Rows from block 7 of the text decoder of a small audio captioner, named by matrix and row number. Rows with one number belong to one neuron. Each number is 128 + 24 x the weight over its row's rms, rounded and kept within 0 to 255. All counts start at 0. Numbers have three digits each.
After each neuron's rows are labels from the 100 texts, of 14976, where the neuron reaches its largest size: "fires on" is the input token at the peak. Only what is clearly more common there than usual is listed. The data: synthesised sound scenes: up to three everyday sounds over a background. In brackets: how many of the 100, against the usual share in percent.
# gate: MLP gate (decoder.blocks.7.mlp.gate.weight, 384x192), inputs 48-95
# fc1: MLP up (decoder.blocks.7.mlp.fc1.weight, 384x192), inputs 48-95
# fc2: MLP down (decoder.blocks.7.mlp.fc2.weight, 192x384, transposed), outputs 48-95

gate.180:154100159131144141132124134138155091107123187138127162066129139111178112063120126130167096138146182096121110106163162170134124175173161127087168
fc1.180:148129097143137116108162117144113160133146087110105110144149143116125107129128118152140118120099109120078156144135120102128127121179139139172136
fc2.180:113105155101151114104125142147175160173151149155162148100159141117176167103103127095129121149093122114184161156146142118124137105113113169144092
fires on: "<end>" (39 vs 8.2); "over" (31 vs 6.4); "spray" (12 vs 0.4)

gate.52:132150136145150112147101129110155137152146143113125106158174113133135170096123133112087163100089102076122186130116127130145124141092112121137145
fc1.52:112095127114131117114160109146175111143125166095115117140127132083151119092139112114115110113113180149139132145094161129119099163131150112131135
fc2.52:091124099133097165136118108159143107145123139179107127148142152116102154105107146120139116118108128124120125058119142132163137107115152154187125
fires on: "<end>" (51 vs 8.2); "then" (30 vs 8.3)

gate.186:112136141088146107112169125151158104099108160121158128177115104079117121137139182130089137081155106114139119116135136141136123092139099149110139
fc1.186:117089146116173101115140094118111097111150128138149141114125141104136129127106161139087159091109116119149135111064184154141112127160153113114121
fc2.186:131119139169126164122091111123135106121148114137152115116109123109130114147157119134164112118152140155176135116107099123158126155131140141150139
fires on: "thin" (60 vs 1); "muffled" (40 vs 1)

gate.125:114121122109169102121142105180084158180157143111131117094108123141102140137123110151138087152138119138154164136095094130093123091099105130113125
fc1.125:133114140106137112163130106140141134136136155142129118126138086117091133131156164115099110141128097142084167110135121141129144086106144155133141
fc2.125:125127095152171129148164107169099138112126179119129155156126158158110148082160118127115127129095125142172148150146125129143155089143125128155156
fires on: "then" (49 vs 8.3)

gate.177:128121120120144142133157108110131130117106145106130117142082076104154141122154116132141132114142104107101110082129146177094142123125121162140102
fc1.177:177160123115092123092128078133108124121111151150093126085099138141127143141111108115172120136136147131149148159094128142120120153092136153169095
fc2.177:144107103150135163166078114107107122103128155099136150150131157139153100117140133112099097162088122106120130132140136118128124111110102135195160
fires on: "sawing" (17 vs 0.4); "thunder" (9 vs 0.4); "coughing" (7 vs 0.4); "zipper" (7 vs 0.4)

gate.99:136125131112152106137109124122135077140120101148109173094147086138112112169111148136123111110080107131101099108130119104084143130141150118156147
fc1.99:120106141166125115119109117079131082127068142119081139152110134146133125105125097128076094128093108147096109176128094147118120156141153097182110
fc2.99:131145057128099121153133131151110112146068099125132096124114100099171103130126070135131134113111128134163149132111168112107116174107127161132104
fires on: "thin" (75 vs 1); "muffled" (19 vs 1)

gate.109:139119107124140117113136140097098117120098141136107134142116143128160159136149132135153165133135095121110160126106097122120138155142164110134122
fc1.109:134128104140102165174132127105132120144171131155132139118106140098125096102152151138137139104123159118153118181150095098098106112132124160104114
fc2.109:155134158105131137110107098125164131114139129116142120124139146179125128114167113128137116121164097125144110101144109170135138095149081180135112
fires on: "room" (49 vs 2.9); "crackling" (13 vs 0.5); "cleaner" (10 vs 0.5); "applause" (7 vs 0.5)

gate.178:123122090120166111165143111130138141101111159179125116145086153118116106125155141062156084149181127144123146108161130130175129118128124120180145
fc1.178:167110169100122089172118149150157106144104150179106153160102160134136117120131120109115118142124165108150131111113101154106116168176122145119139
fc2.178:148194152099155128118127130119134125153148119108094151135120117163094138131089157122112159095118114094165152127152154133115149139108169123137086
fires on: "reverberant" (100 vs 2.9)

gate.31:137161123125134159113163159141136114100138106166094118093125090088107083139136160092141154141088112132131125118144124099145149110125127134165150
fc1.31:123103100104114153137102136180149144104107142161108098136133135158149105095099065141162110141190135097116156143121109149143148100166117088110133
fc2.31:128126109106130133118118158098111109131058108115124122139141152150144104134087140177134138127106125132142127101146138136114144128094108133093070
fires on: "reverberant" (100 vs 2.9)

gate.271:151141130127131105133136126146156141131150126111105160133143106104128141093131083158141122128151133133162141105148114188143129101129131107125126
fc1.271:130101096123092107112093133122154097109131115090123148148092127149143132109134164126111075092116122126149130147150103116125170109094129123129169
fc2.271:111108143093119096101112116150118138173112122145131131168150131162134159133138107158150134111133114119137146150130101095106127126175145147079163
fires on: "frog" (100 vs 0.4)

gate.169:151128090093119105069170167148156131120159118144101131160151131138146106125143160114092120084094085116074145092104110134145113153121101084106108
fc1.169:107094119146097143177084102071107094166131126126109133111141103157154140095110108086135115183133122133105133104170149098156115140115140184099158
fc2.169:154130111133115092124126148156131140134112157115103159096127107114133145102140103134153131153146133087113079119095165185135106147087129121154097
fires on: "thin" (36 vs 1); "muffled" (36 vs 1)

gate.260:124113142155074121136102144162163167149142091095184146143154117144173110138129115108139163141125156114139127125143173121121084147133105116163090
fc1.260:134116147123134106123135107096136148122102114154083125128139126153071098106152141125104161120157143141122107123128129129089109093102131171142134
fc2.260:137150118168121141141143116111134109156118104107081112128132118149114129128102152100130137110160161141126152107151085130102096132111137119125177
fires on: "then" (47 vs 8.3)

gate.158:135059121154105143177125139145111135134149153121100160160123115167157104141120133117121133091125103134117131174155141131147094106125110118102090
fc1.158:140099106148116101122161130137145165118111186104125162142141151114104110155123165138153138147067158124144169137088138169095122103152098121135110
fc2.158:141149158109185078153110075142131127145118071114125141126160081121102167099125115129128124153134112157123106112171128139142160134109127154138111
fires on: "over" (100 vs 6.4)

gate.273:145119109140152115174122125108174168158149134117129126111109088120113069120138106109094153172134136132189159095139161100174157135170178148121146
fc1.273:176123120144109074159091129134130171154168143085131140145162101149091109112114157109119134159132113136091153145141133153129083114119100092124151
fc2.273:176151118138107122157108161110113144123155117156150106159141141132164096111150046168162169165095136087104086109134110111153134121147127150123105
fires on: "reverberant" (31 vs 2.9); "then" (19 vs 8.3); "car" (17 vs 0.9)

gate.237:088114142110138136042122135129185095160132145101170129157155098135125164113138138082141058087122102140098116149181173150123147149135137124143091
fc1.237:153116099158106153096111109099107122131146125122149137135151125154155161117170127103150099136153145150128140099101143124146082129107169107147112
fc2.237:117162139136139134151160110121126149121109133133109150127137155174139131071112072130148155077122083120125098149136132151126168137109132115140129
fires on: "thin" (34 vs 1); "room" (31 vs 2.9); "muffled" (7 vs 1)

gate.263:157129108084129140165185121155123152163118098116171141130172122131149118143138128148133113082129102137132134151113112103084155115130135145146141
fc1.263:117065147109115116150144112152107138133134165101148110185096095112080143106134124131156119112134143144164154145126134151120146117135108121106190
fc2.263:122160129123122144215125161073156170103109143123117110137134134132121098113090141085135179130123078127130095146135117136132121088153108175083137
fires on: "frog" (94 vs 0.4)

gate.233:116102127151114131161131098096104137159164121073093093143163114142125162132147085110098107108094104163130109117168155154127138142121142114125129
fc1.233:112110070161133097167125139126153146123145126138113111147103139090119149124103117146179120118145134146147107096109106153159167128102127114107095
fc2.233:161120119136089112137170124123140142140152128115116130137132122146130100162143129120103124121138096134178133163105108112141153142177128120125158
fires on: "frog" (100 vs 0.4)

gate.195:134129162126109108157127151134164164110096114137138134163120147094130140111101105149087157135152083155147135129145126145161108102111173145146128
fc1.195:125084139138127122174129140162099114132144100164104110135146148115114125142113178149146107103132134144111140143159139124133118126139118138142126
fc2.195:119167142087146137159109124111108119177114120106096110048137154128115123076139097135134122122148123146146145097118105117155109147132164111093133
fires on: "<end>" (82 vs 8.2)

gate.91:137142094184110119135126120153144130117129114094101128151152119112132162155155134116101147135121114163148117142065152127130135092139133092135113
fc1.91:122117116140169177142142142136143127122158148123119118155182133169124120178142091135121080093121098157152125107097121096133114145112136097140136
fc2.91:157186139124112158130125082110123143099127116103105163145174083120112122139108128097159150118148145166159139196157129132098111113113109087113140
fires on: "frog" (100 vs 0.4)

gate.374:093137120165148129109089139120120119149128109133116179147133143124125166129096155108130153137099155101103105146111162100093134112144111103174129
fc1.374:111133146144089114100150133163162159123144160160144114096145108134125137129137130097120119101154116153141101113165134106149156103132122078149124
fc2.374:131167124095130131155125149087108075110081122129123132108159128124170098145148148102159126133132140114160099090137104137137114137157110107166136
fires on: "," (80 vs 17.3)

gate.352:141118081131121096132111148098153108168101149107139119156150125133131087124101129107147127086144123169135178155164148122099117113157085147121164
fc1.352:172078106140093146098095127147108065144142117121096106090135107151116098083134117148138139136163136103137097158158154154147132070112158116132149
fc2.352:146132101139160153105116150095170157159075126143110105151147122085092124189133094103095114162117160134098143103117170123129137123111156139137144
fires on: "barking" (8 vs 0.5); "ringing" (8 vs 0.4); "zap" (7 vs 0.4)

gate.302:087158136101156126154098130110144119137113107150093108104112093136142144110129095073078139138160091120094089124146137144152112144147170153139111
fc1.302:153141120101177124074171139107091104107150156149083130109140120162117148147155111125111113102143112117109168141095093107118148158153152141158159
fc2.302:131174178097098118131113140106120139132142140096099158099119165126127144065124155085114129108143112124105112140085119138120127109115114117146102
fires on: "room" (20 vs 2.9); "noise" (17 vs 0.6); "muffled" (15 vs 1); "hum" (8 vs 0.3)

gate.163:124115163077106179129132137127080074131199111099112149155135126116129150131134117121134133122128169116133125118144122115122119143180128120097131
fc1.163:110143125161120136109176114112139153103114148107158109112127131120121131153151149131161115132103106149114147136125118092139165134147125117128111
fc2.163:112107114102084147162120160098117114132133121090101135159104118112091181152106107170117125122120154154110131131112177147157116108145176139141175
fires on: "mains" (100 vs 0.3)

gate.51:097122143166156145148174096137112159135087131129134120085127100106115108142106107126135129131103098121143107099148097119115111116136145125117133
fc1.51:153116127128126136118133110172126144114143101130138108126149107160104107122143127155110105107132113085178126096135121094117125092079156151111127
fc2.51:124137160143130133174142111153113132131057083111145133089113090117108161137090147087148129147149114100129155121126066113097129100138134128124111
fires on: "<end>" (75 vs 8.2); "laser" (13 vs 0.4)

gate.245:133108107155126121134125115113115126134132125118119109115158115092113187165164130108159133097132141170142164127090136128141151091118145119100130
fc1.245:123096107165121116138094079140142111154132169087127084186149083113141136131152177141112097095104092074094118100182130141165150123100140119148119
fc2.245:132084118137113135113122109095091175160147122117139133139136136133150197167128129162123129082123098133132102123111130096125118140129127105086132
fires on: "frog" (100 vs 0.4)

gate.191:151136126097159161162113182114172104127134114115156068131112108141117088124115120124125140085152155133115092091144152133123097121109085118103152
fc1.191:114130130104131102135125110155154089103082179088155117143114148130118085172115122099090125112176125156149098101160142106151148130109132136142127
fc2.191:141141099081067141139153143113110113146098150128113184117132162130128121102113136129134123129157084071140147132124147082138135127108149131122098
fires on: "over" (83 vs 6.4)

gate.197:126122111088102086111117137120164142122148130104123153107094045137138116149110147117151135161158152127107141132111125147177147139083098105170136
fc1.197:136146135150113123117098085072100141133147115166115130081098111081114140130167142088127130165118095119104107126127176109149136164118142169164105
fc2.197:086116132145117139114140136094095076098134139124108168084108149091149095145080147129090135127160129089139173161128084126124128116135117140088159
fires on: "reverberant" (100 vs 2.9)

gate.232:131105113131123134131148127133135149156136157148116185199145090091128089104144150115121162145121107120118126104136130145136205152152137176124117
fc1.232:123111119122116104125113126139114099109127101089166153134115125133091115101103114135118151127136080145100122131110106116146165139104118155135104
fc2.232:107066134137145146144141159100153191193156126128127094107100092120138189128168150099148118097149082160131104138123119132105155123120128191130122
fires on: "reverberant" (99 vs 2.9)

gate.182:110075147138121061139106115172133069097108186146125106116133080108151116063114094108092104129166155118138164136133135123115154123113101092124120
fc1.182:163146153117117079178122154127136111122102148116135123119162147084186138135153130109159136138158169102125134120143139143163135133133085137121174
fc2.182:140138095123120065103087151147143098128161153140132101126120157150158129128107119096119147113095113118120172125168109135128123126152108133127101
fires on: "room" (44 vs 2.9); "rain" (20 vs 0.4); "crackling" (18 vs 0.5)

gate.381:122120109147118118115167101122153128142163157095126116120115086160124147110135145179135117123104116109112162126134151140092108106117125159151139
fc1.381:135087148127086163152093134119101133113119127130145137188081081165105158083176187113152096119124159158097161146149110084088137142111146112109110
fc2.381:091162105110165108126101105100115086071143112131153113103157111118153081140099121116091149166123095163149137116140144183137143150113113119098105
fires on: "room" (25 vs 2.9); "ticking" (10 vs 0.5); "wind" (9 vs 0.4); "waves" (9 vs 0.5)

gate.122:183112117095121123144108104132139128128141126118135128163155062115108145148138146083146116111120113114160111162116124123147140108124157124121140
fc1.122:109128118158119118189103172124105141135143076104097139142110144130122160141145141122096083109129117162109087089100086116119168104111110126098102
fc2.122:104180142120149156153144152102140140110136134092127133099205131103114159124118141116127147100112158118134116130124145150114134104147148184135167
fires on: "frog" (100 vs 0.4)

gate.205:125132145119130117129153146129137147083102122128114122127156153165105130155110146123117138170137134136136128123121140111126108114148161164134174
fc1.205:107142153113149103160142124161129131098151099133116134121139118143136141117108143121134119145150125104162161105127125103106150079145147160114159
fc2.205:087130149110080124105138137137113144109128090113144128182132153119140157119118168124149101138127088112119110137140067133125119109131128111129116
fires on: "room" (20 vs 2.9); "hum" (15 vs 0.3); "stream" (12 vs 0.5); "helicopter" (10 vs 0.4)